config = dict(
    weight_standardization=False,
    pixel_unshuffle=2,
    blocks_per_level=1,
    block='basic',
    attention=False,
    upsampling='nearest_conv',
    init='xavier_uniform',
    residual_init='none',
    optimizer='adamw',
    learning_rate=0.0023,
    beta1=0.9,
    beta2=0.99,
    batch_size=256,
    epochs=113.2,
    weight_decay=0.08,
)
Rows from block 3, named by matrix and row number. Rows with one number belong to one channel. Each number is 500 + 25 x the weight over its row's rms, rounded and kept within 0 to 999. All counts start at 0. Numbers have three digits each. After the name is the row's rms in percent of the matrix's.
# convs0: first 3x3 conv (model.mid.1.convs.0.weight, 128x128x3x3), inputs 66-71, a 3x3 kernel for each
# convs1: second 3x3 conv (model.mid.1.convs.1.weight, 128x128x3x3, transposed), outputs 66-71, a 3x3 kernel for each
convs0.9 098:531474542489478510494489548483508500504500528503501554509495506472523481481420450491521483518487521508447454496477530517502537515469492532489504500506495493452528
convs0.10 100:504484488559556530494519502513523506521500504472494534481502523500514475481501508499505492515521509590497479505484469496502504465499515500493474497487505523482505
convs0.11 101:513463508474515474492463516485526505519511511456502541503506502476491492463508505468504500448515499533510506514500506505476476503478480498517505501477491486519517
convs0.12 104:495534462500472511497502509420501494482529481488450492480513537512521492470503496550486458528495461499527486494555509467495470495490543508498500499522481461526520
convs0.13 102:495497499500482508500476480497486434497446479481357509506433505456437509512470527497556493515565492443485490494474497503540560511532522529502482518461482496473496
convs0.14 104:511489566513441472468511432494504510499472561504477455477496525499504511488450459496516475499509496503519532461523507497451523501519523453487519498507437502498505
convs0.15 107:486480469504497464480497453489514474522508507501503499525436486496509496498500486499511484508558491501508457551570505498498450518458500487526505499510501476415513
convs0.16 107:469500559540494466462504517463478488526525460535354537550477492500502525466505525503500481510511530531486491497522502525504445495511511499520558505543499544489514
convs0.17 099:518506493499475472518500504527504502463539513541519506461491501529516512501452502512493482501511433483502507486502499455506499472504510520490560485497517496542479
convs0.18 102:504500475490463555496497547516513497474514501487480524482500487475495452523477500538497525495455504467461442470486494511512498497490503477518518455557504480517495
convs0.19 098:461498500518486508546504501498473522485478545476502511484441457499487464521505514511498523478500476499445489521544505502489471480518559521508467501531419489535474
convs0.20 102:548494455527487511503506508541477499446471519505496502523502498485466423487509529484505508492521458516512500496511493507493522501500525484491506489499495531487498
convs0.21 106:500523478499450468497504491490526518500500500531500503500488523535485487500489479507557519455510515497480497469503523493484511502488536496499493442537486484514514
convs0.22 098:507562531461445467496547564527517488500492500504469481501498515547523514501482533505508518535498518490501522521501480502442440500506510480453506521520507501505506
convs0.23 097:510506484510502465542478501474550527503522543449500572467431447500503505499465514491461506507508506536512507537559479532514487574538514571513470514514524525521505
convs0.24 100:520487516474515548526500488499523507475510494511499486487508508467413468516500499500520502465540497478486476529506499509530510514509513495497516474447516530499494
convs0.25 102:481472482473471499499501504496528469459465506470533519483481499476525507494495532526492507548536557513563510518503536525496446530533485534506490507517521488503490
convs0.26 100:474511460476515525516503470463500503485494476526512534501504449478485467521497506519512499511521498497533501498528514501545502511491494508477509482495498487466513
convs0.27 099:515515523485493501499538435528476523469510501497525497510415506495467509508509523517507497479482523508482482509483490488523523496505508487487509471503522501473501
convs0.28 100:501503476534554469454513518488504499491532491499504486504501493507485504441496499475473506490456487500503494499498544516499533530495469494514495499391508540524540
convs0.29 108:514500514507510494499544488457460509445449469439455441468470406501514510479502469527509466515578534517485505500505500528502520555525542481491470515462494499464489
convs0.30 102:500491506554490490517489488499516475517459488494499520507520495508485500500482468527499518502457492495501510555512520536529503505566476457517464510469556502496532
convs0.31 102:480474500474490520459500504483493549471502503482472536508511501444495504501485462540509505487470519500493483453507512465474497494497498527535447489499531493505464
convs0.32 100:489438477512491498521516480504495508456474521504500473558528510520512514411458500510505489513503484485484476495487545522518519513521506533496473524505507496487532
convs0.33 101:445493462486503469449500495505488432502515509488507495557510495533511499464502516498499495494469527493494485499526491483519521486489507542492496503464534496490513
convs0.34 101:547508524503513490484513503509500492500539531486512562495554511547542498492476431507507525534515529518495499501523510493508510473472492478509460523502509500493522
convs0.35 103:460505501491517457503516503497517489503529477502495509486493517500500531528492497507511496510491460522493508472461503482460485485499485541518517495500561490499483
convs0.36 101:460491501458462490503502499521522523533551480541484497470451483513528504505497458553449499513458481529513510509489484526474498509501499500479500452514500505529520
convs0.37 100:520554505472505499485500523502475489503476504512487522509437508485503500479512512478496493489468501468506476494517557522502500491495511538514496494495496506499501
convs0.38 063:514573565503558537508549506519507509510507506514505505501502501553552553533534521486504518513522553515522531450473476468486487453467487538523497522502497513497488
convs0.39 100:501504468494471458519539535504456494533471478543498488508524491525548508500501504506525547500470458538494498543526487502529524499517511475537477491490497515478500
convs0.40 058:504561546501542524506541510507502502504500501504500500501504500557558556531539519481505514505516536520530539457471471459491488447481501556544501534517499513500486
convs0.41 100:519540513545557512499522476518498503485503531488500490480521504518508503479475536494484512509514500545525466522480497500521533464527507484464548509501484516467509
convs0.42 104:505519500512435441516498480518514500508526496507500496561481477493526496472486459550509515506483529575509501485480504540500431484500499524512494544517470501519501
convs0.43 105:485480505486492477500478491542487477499462520527508490438492508505526519498495441509529500531498502518542503553531514474497500506500505488491469488488500535466457
convs0.44 098:430509506533497509481471530498499494515492480494531448554557511495466478493516457526501505494488480503508533544470504529543521527491524557511549478446560482505522
convs0.45 103:503513492483529480527480481495532487559511495496504490484536506488513530480477480524500523502512514491462458505505491487503486525500520470499496485491523505496513
convs0.46 104:510535484504518466437539505511529482540501531530465493531470543521508490507514496538491540497503516537478478502493502484489499448480464507508483507477517528487515
convs0.47 111:510551492525501467510515503509501477493499490498515534504524530534500519531544558458460496436482521510527551521499508507494518469511511522508475488486498478495497
convs0.48 100:449486522500510497517509529541528494500532504507495525565577537540584565507512495480496527536547529498551524503494516497489498500501486505494520498504566487495480
convs0.49 099:528509502485537482514539464478500479483500502463473510502496515534540505500511494501495516473531550495522537462408443471459465477487464501554512501518498508499513
convs0.50 101:495504484444496497461476512543477528544519529549524542486493509560508499496487507560508544541501516550579489467507511433476554464394476500494500492543488453487485
convs0.51 059:504561548501538526505536511508502501504500500504500500501507501557560559532540525474503513503515537519529541464477473467495487452482494550537500529513499510499486
convs0.52 103:511509548545512512498528546455463524495517496476539477509497521507505506481486499500479543468501469505499465511493493494494494515499510524491484500535498507500493
convs0.53 104:498500500503528541539499535491516513494513499497500490557589512524518501534501500483494518509499495539498453503461526488465488496437487512486505540468519516503476
convs0.54 104:526551526523561502541494510501500503487554511504526494503528535521538517498497527516469539504471506522526535509487501492471489504457426500523506511515531511502505
convs0.55 104:498502503501500483501498504524534482525511484499482498483426495505498506513509493506504473456515474518500483513528511488501466499498509461515548495521486502490517
convs0.56 062:512572566503555537507548507519506508509505505513504504502504502554554553533536522484503518513521552517523532451473475469486488454467488539523496522502497512497487
convs0.57 102:509441456496496482502476474502503517486466485507479472489501468500519509481399506499512472462514498500497489534499502475522501495536513498488489516460533465508547
convs0.58 100:514487515483498515556492498443465456457459440424427436502556506495491501507495512488493457482485506469468471536498468539572519503509538504499499498500474517501495
convs0.59 098:473523514491500525500465490552499505492509507501538523489457493483486517480490503515493495431490471501469512489509497488479528475515494505496532521468498473513527
convs0.60 106:486530502530506476505527444467508495516470544501500468488500490501550490516526504484498505481501526492468505508494533531499464493534461520490508500502493531534524
convs0.61 102:495515543469553507507551521517507517443492534550509534532505503508504489480486479529503498498475538481492509531499504486482479457492518496522455530534511505499491
convs0.62 106:510481499512523538495512457508492485499568492520495488532508481542500488501499505536525498534490531568499487504503492466458430487510453493500494481444534509502491
convs0.63 104:488491485494471483509526437500482502495497500539475480505502477520496500500516513470498447500449495550478498511495505458459481522500473491472490509471491496571547
convs0.64 099:503459508521505491466502501491433513526493463522457533502466453516459493499500480492513515480479523525514484511475501513504493513531513495513404474568475516464520
convs0.65 098:541509519466491491500447416499498509454501492491483498488478487499438442519490496471514509460552532480506482504542507496540526483521497507517501460502414455500497
convs0.66 103:505492503494518529486509487529499482490476500506551504460526511488500460500489495554499530459489557546505516503485465506541546544504515444514519518515510498463485
convs0.67 104:504542489508505508502510509516473496495504469505513516509551601527503492520527517509466501534476490511506517521493478516501505500496490515544511536503457497508506
convs0.68 104:497492507488518487518535457509557508508520496499520503557502498531505502479497506510487512503545547501479537504484473542506465488495499516508523525574502480510528
convs0.69 101:553510488523464498465490539449445450460480483447413457489501512500502499532500481480500513461470503441500518491492496490414518504462469550552500524553528500553528
convs0.70 098:530501464499509505486525435505503534497522536492546491536500499482526490503492483519499491535471487500540481503501548510488500487496462487494525499508506529468559
convs0.71 102:497503509493507446498501499530520500520468512479418498497532485502486452531502508537546480526504489520474488475500475490480492479487498556488493501507512437476550
convs0.72 099:494517530533489494475499477500429504526488523515495552495490501493486491501531478522514557533488495522464533481487500499437500485485514521528521491423515473483519
convs0.73 101:494500500513468494524554500497473501496500503480514494497505526528519545499478516499523537522551551515523500483501505470514516507517507482461468499506516503522480
convs0.74 102:461502462502508524508567524501480491513512495509492508515533511449538500498496495476505520495501504504500481499456504517510521506518495516484441500506485483476514
convs0.75 099:500476489505537515502519499550502514564497479528472526539540495517558444527502452463521530489484526531501533510483514451502488492509498478516504493431513502500514
convs0.76 109:483504459500531499487538500460493481493464470455527512497517547529543548510489510497500501517491533485491523481500439514486477487522508539475470515473499483515485
convs0.77 102:461496520473499522500506515505541478501486513490501456486515527515504506524502538539507472469496516499555496474490516455500496463476487510496509491479509477530520
convs0.78 099:542470484495516487499557516501500456496499502499531451544489504496504528482517482538530448516558501479523481485462482525516486514517468506504509542542453452514486
convs0.79 105:512500484546501494486489484446467497504490492547466493523508510505410504496497489507473472483499502566537481503509480529504452481503488525512447510504486504492491
convs0.80 104:519507526493473506502488492461523519515513493506498467505497528497529508496493502530500498530484532489529523502501481483494452510502491481492531509481491496493471
convs0.81 097:501500526558502483501462486464521489449459420440504423493443474471501518484501503449477500445520479512458503490525506546532498515547542466487495481477464528510519
convs0.82 098:497477508544503511438484466502524482486462522505476498514487480506462481497487459502488520499496535484469509480484484495524500515516532502476463502498477506525519
convs0.83 109:485500530516496549482495496509510489483493500552507479513539523496526501512543515558508502475509476515546518456496526443474535488500539479570532484471499500563500
convs0.84 109:505510501493491537505562496516518497467482488514495502538500512493513544502483522503521509491543508484496481502523533524498469509522491462524513506501483496468485
convs0.85 095:462488490511504573474512482519523544495587495526488531441499554486497529506548528507554510490546512498499507528488495501476473548517478480500501499495520484491529
convs0.86 104:540509503500492510508491572499510456487491503466476509506474507500522514496420519500523485492497520487538499480526508513478536494465477496492528500502507500514455
convs0.87 113:502518505460557516436486482504493500509475455516497430500507531528526541505531509519508454494514497479553518515503431507532448514500535581501439498508495465493534
convs0.88 093:490506487490510478470456502511524519526506488491468533528558499504498466505496477512496504490540474524461542513501528502500508534494483530487542528500512497527495
convs0.89 099:519497495491506500487492520502499496486502513475508518545439479488516515493503517521436480498528529500510488501498542504500509528514530559469544504569454469524504
convs0.90 099:456496496503532468479508488513466497427477499505449479525547526520503510502535505548491494559503491517496511498530486500509512501508498526539538428486501425498501
convs0.91 092:483502511505501479490484512509493493501495481491524504459522550419487517498481488501507476506465477544471509469500489476532505490530490455490501494458473498492464
convs0.92 106:495497493502500494503502494507503500505502493507503492507519520554556556545557548500502492497497481498500493470471464489498499500511508523528498526518494525523502
convs0.93 108:525482477530531509543510497493506539470503503506499502518540505540526498501520498503506490508504449525507507503499515500537484481442491527475471501537504466522535
convs0.94 104:525493526512494523474528503496455440497527477513500511517469540513500461479492498476483478486490426497499444507501501495489480507500457494490471498502485502484492
convs0.95 102:506530432492543541477474495481473498499501531493491510508545492531506512505521493497527512510544498530526548490501486504536490519517510451534516465525481521459538
convs0.96 101:397495493497489491440425466503458455497466450500507486563522528504495501476522496489522486546495487494506503504540494478491505486507542506480497495492489476507506
convs0.97 102:531488496506502461499493493514457484518496488492523504470486497475496515483467494408489450439481480536437460543496533483490513449503482494502479472471518505458443
convs0.98 102:485484479466486483524502504517512467510509494502517500492484502480505503495501502498508504521502512543569489508488494510481473506538478498524499504527528518483496
convs0.99 100:493500527492501503468503502542480502522497539494460462461479521498460521512484502471476502481501481518478487517506515495504497493540561501495503464492549506459468
convs0.100 104:545490510490446509499496526468527492446502521478514519501501476511536510503468538491501483512498500529486467466476537515472498484471486500490513498499500493486533
convs0.101 081:502514502524524500523519501507500501497470462489483490485465474531520515520508502515504475514506478531504500508499497486491502522497516533536475545543491537532501
convs0.102 098:470511529516507504498507530513518514490513495451516492540470511556535498509525500498537463513500489504539551491487509486487511476493495506491498475482492509507500
convs0.103 103:488501499478499500465503561507486500509519502476497496475492493495501551485518515497557512494485474475509466462464521480458476558462483507498545503503560510435443
convs0.104 101:472498506478480520488522493494493504472467471509506515501458496457491503501494501521517555514563515492495463507523504525516490493521495505530470515515480500487469
convs0.105 105:519496478502491508497534458461397451497382473498407450500510490500505490531485489518555456518513493521435501461457552481500564474565567461511502483490534494533519
convs0.106 102:506525456489505482500487509506502500504494469502491474502493503497498515514476440507512497507510507504504523504545500501505520484513517518493517498511530527501504
convs0.107 101:496492528512488515559490433537484512513465517523523439548502553494508484534493499546518540536498478490428500418510505513481500517558531489503564505501481512504512
convs0.108 081:499505495518508487512508492488498505480487500475482491472463458515508505504500500504513509497502501499502500553540520527527515545534523537524481552531500532519491
convs0.109 096:498498498514502474547550487512496507512476498551493510532516463507523482527539507527538521506492506476507481486522499493512511494508511509498510495497477434492500
convs0.110 098:473507497503521500525490521504538504472540480494497486497484499526515545500496499529504494459535501522478502519499512511531499507487495466469509480521515553498541
convs0.111 098:502512534498526482500510499506462480501492471501498499501463448502525500463499437492498497502441499523467502501497510516494478521492489514499502450503541461492500
convs0.112 082:499506497517509489509507491481493503477487500479485493472466461514508504500499497501513509493503505497507502557548530536534516555538522530516478544526497523512484
convs0.113 102:496495493458501525500527475510504416509494504470505529503560474500538507463471439493508464510494471542515506500503505518511501499517485448495504499534497497473548
convs0.114 102:473473539490501508520555456509482461487501470499484491500503497468431512492502505475556534483456529514497454523497517497505500510480457551514491530522496528525487
convs0.115 103:498479487507457490557499513509511528459493485489484541534490512519482526524478521480478522500533528524464447515508540579500500506519470510475497538492494483490497
convs0.116 100:498497485507474525510537498491497511505509532498546559533524489511424508506504515494490534500453508530491499476518467538527493488548532505504515477502510508519506
convs0.117 101:480500476458508525469533475489484500492464489531474510499471542512490505501499497495493522482479495496535509499524548456499537477486471472516502474521495491553483
convs0.118 099:510494498484490502491517501492489505500511512519478489530512516542474485518509518476515538502492526504511501513503507516481501502505448482469517444536494446495509
convs0.119 103:490493508525471505495499486483518521503480494538500422526497509493499502472491530500521526505454490506507575502504502482506532507500486422523513469527504572494486
convs0.120 105:461498461496499491501491483488526477504492487490471508520483493510496459499499490524525503509501484515507522483553470524495509475472498528467527491503509508499492
convs1.9 113:509483475498494514499506488498495481495501497501509512507505517505499511518481505522497521513492504504535501499525492448508515523541559452519512502507505518510495
convs1.10 101:481523523486528536498510552499491502504518516505501494492536495490514504470489491514441488486466500475527530544530515507512493496501504500505473503473515475495432
convs1.11 106:421494537496502484475499503496484519505459512491501488462502510522520491539562543529522485502493506464538478557508508498508500499504505513497458471505569513522500
convs1.12 111:503495482508490497499501465497496474509498517492525522497488495498497493475531509504471418514496508485467498486521489479473503487459489490505502490489455519506484
convs1.13 114:472483500501540501500506493500476496477525522496512493474503527502512532488503497559501455537459468506458496434488541415495543499498521490561510527500496520499492
convs1.14 104:518504544482501494501475528507509514490507517508459494499492492468494466497507494504494497521523501492531504485445456501569499460487476500517520563492513466508535
convs1.15 104:494460485456472490499526510493480487496447496532498534495461508495524519497520506497518502490498466501495456484511513500497494486467453513495469497532499495521497
convs1.16 115:475473493494540486490477494498477497482559502500425499460499490497499499517542508521516500513512541511506519469481519488476502519499495513541500499443497500504498
convs1.17 097:505484498487509500457489510500520523495493500495502475527495541495537483459551499500524565490496467493496488503509556487492498533514532503496469497527504504472497
convs1.18 103:460467501430488518482470490485499485462504499489500496520505498500489508527482517505533529506561501508481483496495504519530502503490472517477490495493475503501538
convs1.19 104:500482501485484513495509500522499490448482524434513476503495495500521486464521531516502503500498521499484504504502524467499579473508569459490507541507501528451497
convs1.20 103:485542474526519525558493512499496490487506589487499462504514493520493494502500522498518449490507456500499517534492526519498557511502483471506498500455463487498516
convs1.21 099:497501524529546512497496493500500458509498490487484521505511518543495506505520511499477474538480499522501478494500512492502453498489477495472543503462557503497496
convs1.22 110:464500493466515525462479462497497504512509489516473473510535500485501508488464524496510521500475499496502492511555499504509501490492512493480508487446455503544520
convs1.23 076:495516510485489519479498515453506533472503529484464518512507450523533498496529504489485460525547497512561497489505503479488476502495535530499493530497512549536467
convs1.24 105:489468505498528501471501423541497513511483522513468497510504499459511503417491493504525519504485505500545522522501493510536504477553517506491504557525495496496493
convs1.25 105:470468483455529506465473530498487507464507499551495527460510516529513498565541510486492522489497503484502474557529444522497483477482499517499500536503526484540482
convs1.26 106:479483516490522499494529502470496468494511500511496450488516503486553514503523484468485508477495525500484497503426490509499499532448496528512499501504498459501541
convs1.27 107:500481493453463490501525501500520501443446500505503511466471481443513470489502502507485514497472512515473541507494510491423502516466512497499496527567504468564504
convs1.28 103:529497491521474501509516518493489503488438494463518537500503479513484539567488525503524519459559521505466493504477476510460542491501503501522472497544492514479477
convs1.29 107:506478477436442444499409443527500514520482497519538505505509503502489507573534500460500450499509478442498466493500491498499504463500500483499501515526517495499528
convs1.30 110:507517503518571489513577539513501510502493499516484489548500496520492499500493486442519507425506520451495496497500530487444503468497496509485494497485513502500494
convs1.31 106:484510509520495492495443509478496516503515532508501508504526498525509513505475493527498500511537491494542466468477518497529558503495503527506494491502480520476488
convs1.32 104:506498516500500507496547509505507504514495514494493490470532531501530505508501478503499495431492488508481490417480498469500485504502462499497518506515505532492507
convs1.33 103:501504515504458518498497455499508498490441451526497498497521514456478468533499492511506488496511532500468485513503514500435498505450528502499497484496500472507496
convs1.34 097:494509497467508500495500502466486515490440471456488471501535543439460499511537528506477500498480514468483500505555516506506480499506525500473478464515519515499502
convs1.35 100:501482516544483513524492509500511498511467485513475531506453506496334444512472506466501501500493500500551531503472479531467531504539573498500484447500491451502454
convs1.36 104:488499521495494489500522502541472492500436448452500497511492515504492544525516490507475498506502480472498500502493432475483470528510503481540533507540539542489481
convs1.37 105:516499531504520509507529523543522502517468486499495511498526506494505502499534460501498491529502484498450490502516497502507523481532492470498503485491562500491498
convs1.38 042:542528531536522523537522523498496498496494495498496498476474480474474479470462471500502502500501502500501501495495494495495494496495495480490477491500481481496473
convs1.39 100:486493511501504496528508486501501492503451476504549481517515499495424451515500482496542520509529494479506508488519511470445499471490489477489501481485498549476500
convs1.40 040:537524526534518519531516521496494495494492492494492494471469475473473479468462471500501501500501502500500500496495495495494493495493493486499485493501489486500481
convs1.41 102:484502515497494496441500493498465498461474450488537532496518498514499504485478472473492502491505491460496500479537520485486496515488502518519504514556502505501503
convs1.42 105:482488508500513530550500496502493494486496495488502444500505534523524531522472501495507435488488477503521497509500538498506517500514501499482493513487474502498511
convs1.43 106:482508479483520519498476498503497489510525514520518480475513525474507528509508507527463385539500446475557499490515501501529504502494504520501489472493499501472526
convs1.44 112:495502523493465505496501544499504502510505453510514513496501503506490484498503480506499525527554504499500456478497480499489465477462500495470491478510542481488501
convs1.45 110:507451504498505488516495499513499497469387428503467488514476561475407498504500514508540532580529505501520502515508531500498514505497500508503492500516517508541545
convs1.46 101:489487513492498524511511486502501464461486459482498504503526507496510528509517554522449504411436471519483502494571496498517540513493499479490557525456507507483511
convs1.47 096:487496481470519456521515496489507501483490505504479490506497472483470501462493504513501516504496549509525603486456515546501493529569521498505488507509512470508502
convs1.48 105:496497509492496503515519514497505498502448463493483528502490511389419470498501499509494491530496488530500519505526522478486502490526491493501494492523525491501492
convs1.49 064:510533504529526504551526522493482489500502484503517510493470485499488501497489478488506493492502502484500513497500505516520499504508484463482486445469502441432490
convs1.50 107:484447518474498513492478480469458468476476469474509475487530510504468523510496491503460477553487449532495503491481504498484487479525501511493550511591501512505497
convs1.51 041:539527528535517519534518523497495496495493494495493495472471475475476479469462470500501501500501501500500500496495495495495494496494494483494480492501488483498477
convs1.52 101:472491523443475512458503515522494500498498433504528542528502496485499497480499483478467539500474536456464472499504487489488501485419484484501495475500518543485500
convs1.53 103:500525499464512480499463479483496498500497497495493492451500501504500502514478506490550504542502521525494490499494499490517499493522511500500487498485492481524495
convs1.54 110:499519512530513485501501480511515503502442514477435495537538500463422455499523498464485532520529531490532515543520489501501489478508527446464494458538496501499506
convs1.55 106:507496497552478516525515511493491513500438506496467511498488482463494508447516577491498501532522476484497513490479493490453503485518501479526483486556504500501480
convs1.56 042:541528530536519520535522524498496497496494495497496497475474478475474481470463472500502501500501501500501501495494493495495494496495495480491476489500481482497474
convs1.57 107:505485468502508500506524529464522506500503511501486506501520538507514483451500500498498495498506500523497506501502519475505481437490493497493504501538463481489489
convs1.58 107:424480479507495462449502494510558516495499552511498499490501501500541514520493518540498407497505486488510506489502534450421455507466427497485501537500500499562554
convs1.59 107:495482493497496495498461498500501494497489503499514455501500511493498516489545503527521499516481504473566497453516486497507485467502489488505523501505480501505563
convs1.60 106:553502508496491511500466521515503519543502483483500514529506483473518511498486513481542493506491564499500515489513496488507498504510521484515498491499520507502492
convs1.61 099:481503502475493540497506488501520460483467474484524486492496551501502499494515521475535480466488470543488504503535567484472537496504490503476525491506503502458536
convs1.62 104:445511520472502500536496517512489474501392502486502500469482520438463510499512535505500448477466511518436503463489505515504521535543476498512488501531472480501503
convs1.63 101:508508468523497493509466513466514483524495469506494449527487519512466498556469444498506441473508530494537552502501500483493514498500496521495513493468493454499525
convs1.64 108:500490499510476479477500523490545499500498507475503471515513505491503503488488438502503507463497545515501494510523497499463489509493430525499491485505538522504563
convs1.65 101:501507477502500460505418476504502471484516483477499495504503454494497444500476467487488488474499496497501509500474465501499496509513466522467540620475499522501497
convs1.66 103:499519501448508509486504491495492492495514503527548460491503509510501498527516505488485488435439470515502480491464501484428472444478473506505501511471498540522499
convs1.67 100:480468482522500471462514492496517503512537533521503486487552507466517540504499494523488552499496525550454517496550506501517504542485487504483539501499503521502500
convs1.68 101:524505505495490517499521505540531468494486495521517486477424480524534505494499513515479524491496493500495463494501502503515510500502513486485524503517495493475500
convs1.69 114:477504457476468466477501460509527484476556485501501509506461474538488475515528499502469546488425523472450482493506458468566507486498488498461537524436539515500510
convs1.70 105:516501528500553481463492561523473491500500487496497553448486500501512513483527487524495504492491509532537527497563497496502481498530481481518502483512501515501479
convs1.71 098:518491519530517506500487525502489500516513499502497504500395503518455500489507505511550482508495498505462424496504513516526498498519476464499510462470500488536554
convs1.72 101:493477500498457501461513497493488500496501502461518574471488529461460543499503471507500471502510473524498492524517487493561505506520481513497496512499531508428489
convs1.73 100:517483501488500557501492512497510526498505523505513534490559499486493514488447474500493488471500505503484517504510515462493536510489511471519501506504505472503447
convs1.74 100:479505477510466511512523499487506500520514499499523491522516499499496498517494474500501492477495499495485479493505499481497494484478497502490487457521461485500509
convs1.75 104:503468501497467521508477498495501496496498403498474507541463491528425501514497501457543502477521446480478487490449472502443488503500512511481495485507545504501475
convs1.76 102:490475503476487495485507476526499476528502498509508544482506499469522490514507484463509531502490499489481516487469489502452500506463492468501489473551505501510483
convs1.77 100:498499459497488500448482534514486509497503488494500510510520498488503483478509493517458514524478515500495390538514504490501492440534490512499502492497499510494500
convs1.78 101:488496471513501491537518506508503501504556494530496503519504493502506476500521499500499505488500510482513500542513533512500511455485429485523507532503502450525508
convs1.79 110:488502543527479500499532509504504504499505546495518497460510477482520490488500491465446494500467517498477510497482480531532537502533504480490500496512413519510481
convs1.80 101:511503501547529498503469485487476489506492506482443529488475486469470497430491497490501517462497494534527529499501497465505535499530541493496519497501502513546467
convs1.81 108:480491485491467507412449514504553535555520522507508529533522490504499557487493501425499467505533461508445485439499505501504484472499444499476507497514508524496500
convs1.82 110:510476507479488495501508498496533548468506506499500494499507509491499455524524490507527531501520548504545525511499479519459418524554473521483502538501504489529503
convs1.83 098:501486478524511508555499500520499473507499496528492496493501531493508494559532499502504519534534489532534465533539532500519495505495509499498505478484494500482525
convs1.84 103:496473497491490499516493481437482479491508465511535505487504500476498499526482476499497491531498544494497501491482492566504515515539558542494524522523494510474483
convs1.85 098:500488492503483532517531504500515498553429513483491517460447486431497472512505509498466526538459504495499517488459487514496472498496489511489493497625470489497511
convs1.86 106:498512465502476505516518531462502497494498492538497497501507512513495525509494550504495453506495507506485494514495507515512468550501499547486501481529567490506510
convs1.87 093:499475512461476495428557542498504496514512494473518516486493504473503548497516514509509522502575511533516516449488500500466498529479507497480496500504533529500502
convs1.88 100:506515505423474520524499499501530517513513510536510500502479476499482504495481519497522534533464440495511514496478443511489433518479504498480504463561521445487508
convs1.89 104:428503495472523529492463493506546504493515532511469501505499497504493458538532502496503486505493440503501506508556471494493467498461504579490525496461463499535492
convs1.90 100:505514516496509493470509497490509531501496471512501549505472483502464504512522488543540521498497470458488505473450470490485471512478499459489525499500548499498507
convs1.91 106:522496480504427496509451474505501532555506544526449500507537502501486507504495505511516502526500501498529513500499507499457512479452537497504501469580492478536497
convs1.92 034:514491498531497500548503494477488495481494498497491488498500497497500499503503498504501500501504528500522524487493495489480485488474486487500503499500503470498504
convs1.93 110:520514504504533467538517499482490493490524508520517530506506514506482497518453495476475500509475476508500475537521525506478504499472465502477500561519491500484498
convs1.94 104:455489458460538496499495507509499497500501496514534513470529501496504514544546525484484536503458492500497523478489502527500519432513521502507496503497494514465497
convs1.95 099:517534516546525534512479518499515499498544499487536500520486535504500501455500451516500505505472449500494508552517512498561523486544511466499507520463520521492507
convs1.96 094:500526507504501513529495520506500511553506507539496498500527465500525489519498484496451487515526500540543538507469500502479500492486455496462437444501507447525500
convs1.97 102:503505499525502561443525446500497500539486525500510446511504501495479480501507523548496461546507520563483571502499493491553539499509558511498505474513495500501490
convs1.98 103:475498486442501554500528539467520499500498518528471499504504532496503489557504498481515475514504514526518538506504502511513455510499492501524514499498521468548502
convs1.99 099:524527509497488512491499501514502534482476493496474492496505462514464496510501486508520469502543535514517547525490467533490525505501512468500484504515501545503472
convs1.100 101:502529517488500489500466519494474500476459519500497529460502504501498489481486512508533493496538543491525528470490510499533530518544524504510503500504505495514493
convs1.101 044:549604547591644566519548518514501486492438466503493466510473440500485478500497496498530514502581539496555527500497497500464460490490468494503520495500500515492497
convs1.102 101:500501507428394481502494482514458484467399542485495499432439533421440499497506499503498503518533520504500485485540518510501523506501509465497440527596484512495509
convs1.103 099:491509495498485532514494505500507516482437505494447506527485569490484510497490498493454485548522511551567558508517511507508494565500525486476502512510523450525481
convs1.104 107:480492488480495508548499485468498488490509492501521535481492500498528474552505496517494516489442508465457500516492470504490488470469490511498535513523490502512441
convs1.105 123:485500501494502536512542540498517524514516534503592517491500485502509500502480444501473462543470449511501499482498518502499478484502490500521510483525499500445516
convs1.106 101:423501477547443489484505489484479505508453473511484500523505463540516511496531497500492496446553534484536498533548530496510517508517520509509483472488495518491499
convs1.107 105:533500480514507512531515491471505502499482476504554478495494482507491496510500518480576516496473490472504513491499500503464503522554506486485499504548499493473554
convs1.108 037:549560547562569552543548536501496490489481485491487486493481483483483492481487493499499500499501501499503503498496494500494489500498488486500496486494497490489488
convs1.109 101:481502490524472492523508482529437503505499460484502500499398444533456496505533510499474529494526515504494480497480520508521516508502505472515501471499499531458505
convs1.110 102:524498551501458486500491460484511536517470461502470511506508525470486495473505522489534527491501513569498554507548554500500463501504510504493452505524532474542501
convs1.111 100:534508501491484461495472506489496496495497483489478513497499499491380441553489498503534537472545490520510499498516504508510503534518494511490491497493567503452489
convs1.112 040:545539537545539535538532531499496495493490491493491492481476482481480487476475482500500500500501501500501501497496495498495493498496492482492482487496484484491475
convs1.113 105:499506519500490530482508513506495481509502511479502527511508493537500481510493484494507535513531498502483472519512498498502529502527535502505490483479500501504485
convs1.114 104:517502501490501488496511509498500499516501494500509497510495507509512476531470525492520538474418540520498436486513549504570496496541479500503497509502499523447503
convs1.115 098:477527511506515535453490547450509531509479533536519505495507500477497496520522546428498501468473447461536536452464497504455489508546499541447492494538486488512537
convs1.116 111:510500512509484488499583454503512489477521543499541505502499499494507494491544502514473492497523497516427498499513515507502510505447467502500509507457472511487511
convs1.117 099:495507456523513531481505497490498487515496502493498511556499488511508460508496465517515534498486494490468498501509500483516494436535506500483566470548474532496520
convs1.118 097:483496487471532486485529492488540489483509462457497468498514526500486449519534493496497493480492427491497484508496547512496498500534498490433517512470549530493503
convs1.119 106:526492487460510491501486482534505496498510504522483509541461476500479504503557489526515498507544501492502500499500499493500544471495475444510508516466462535521497
convs1.120 110:500503512476542487508504503502500494500515496510468524500463465495496497499520496488487504513494464476486503469500505493509510514504482473487495487502540489537463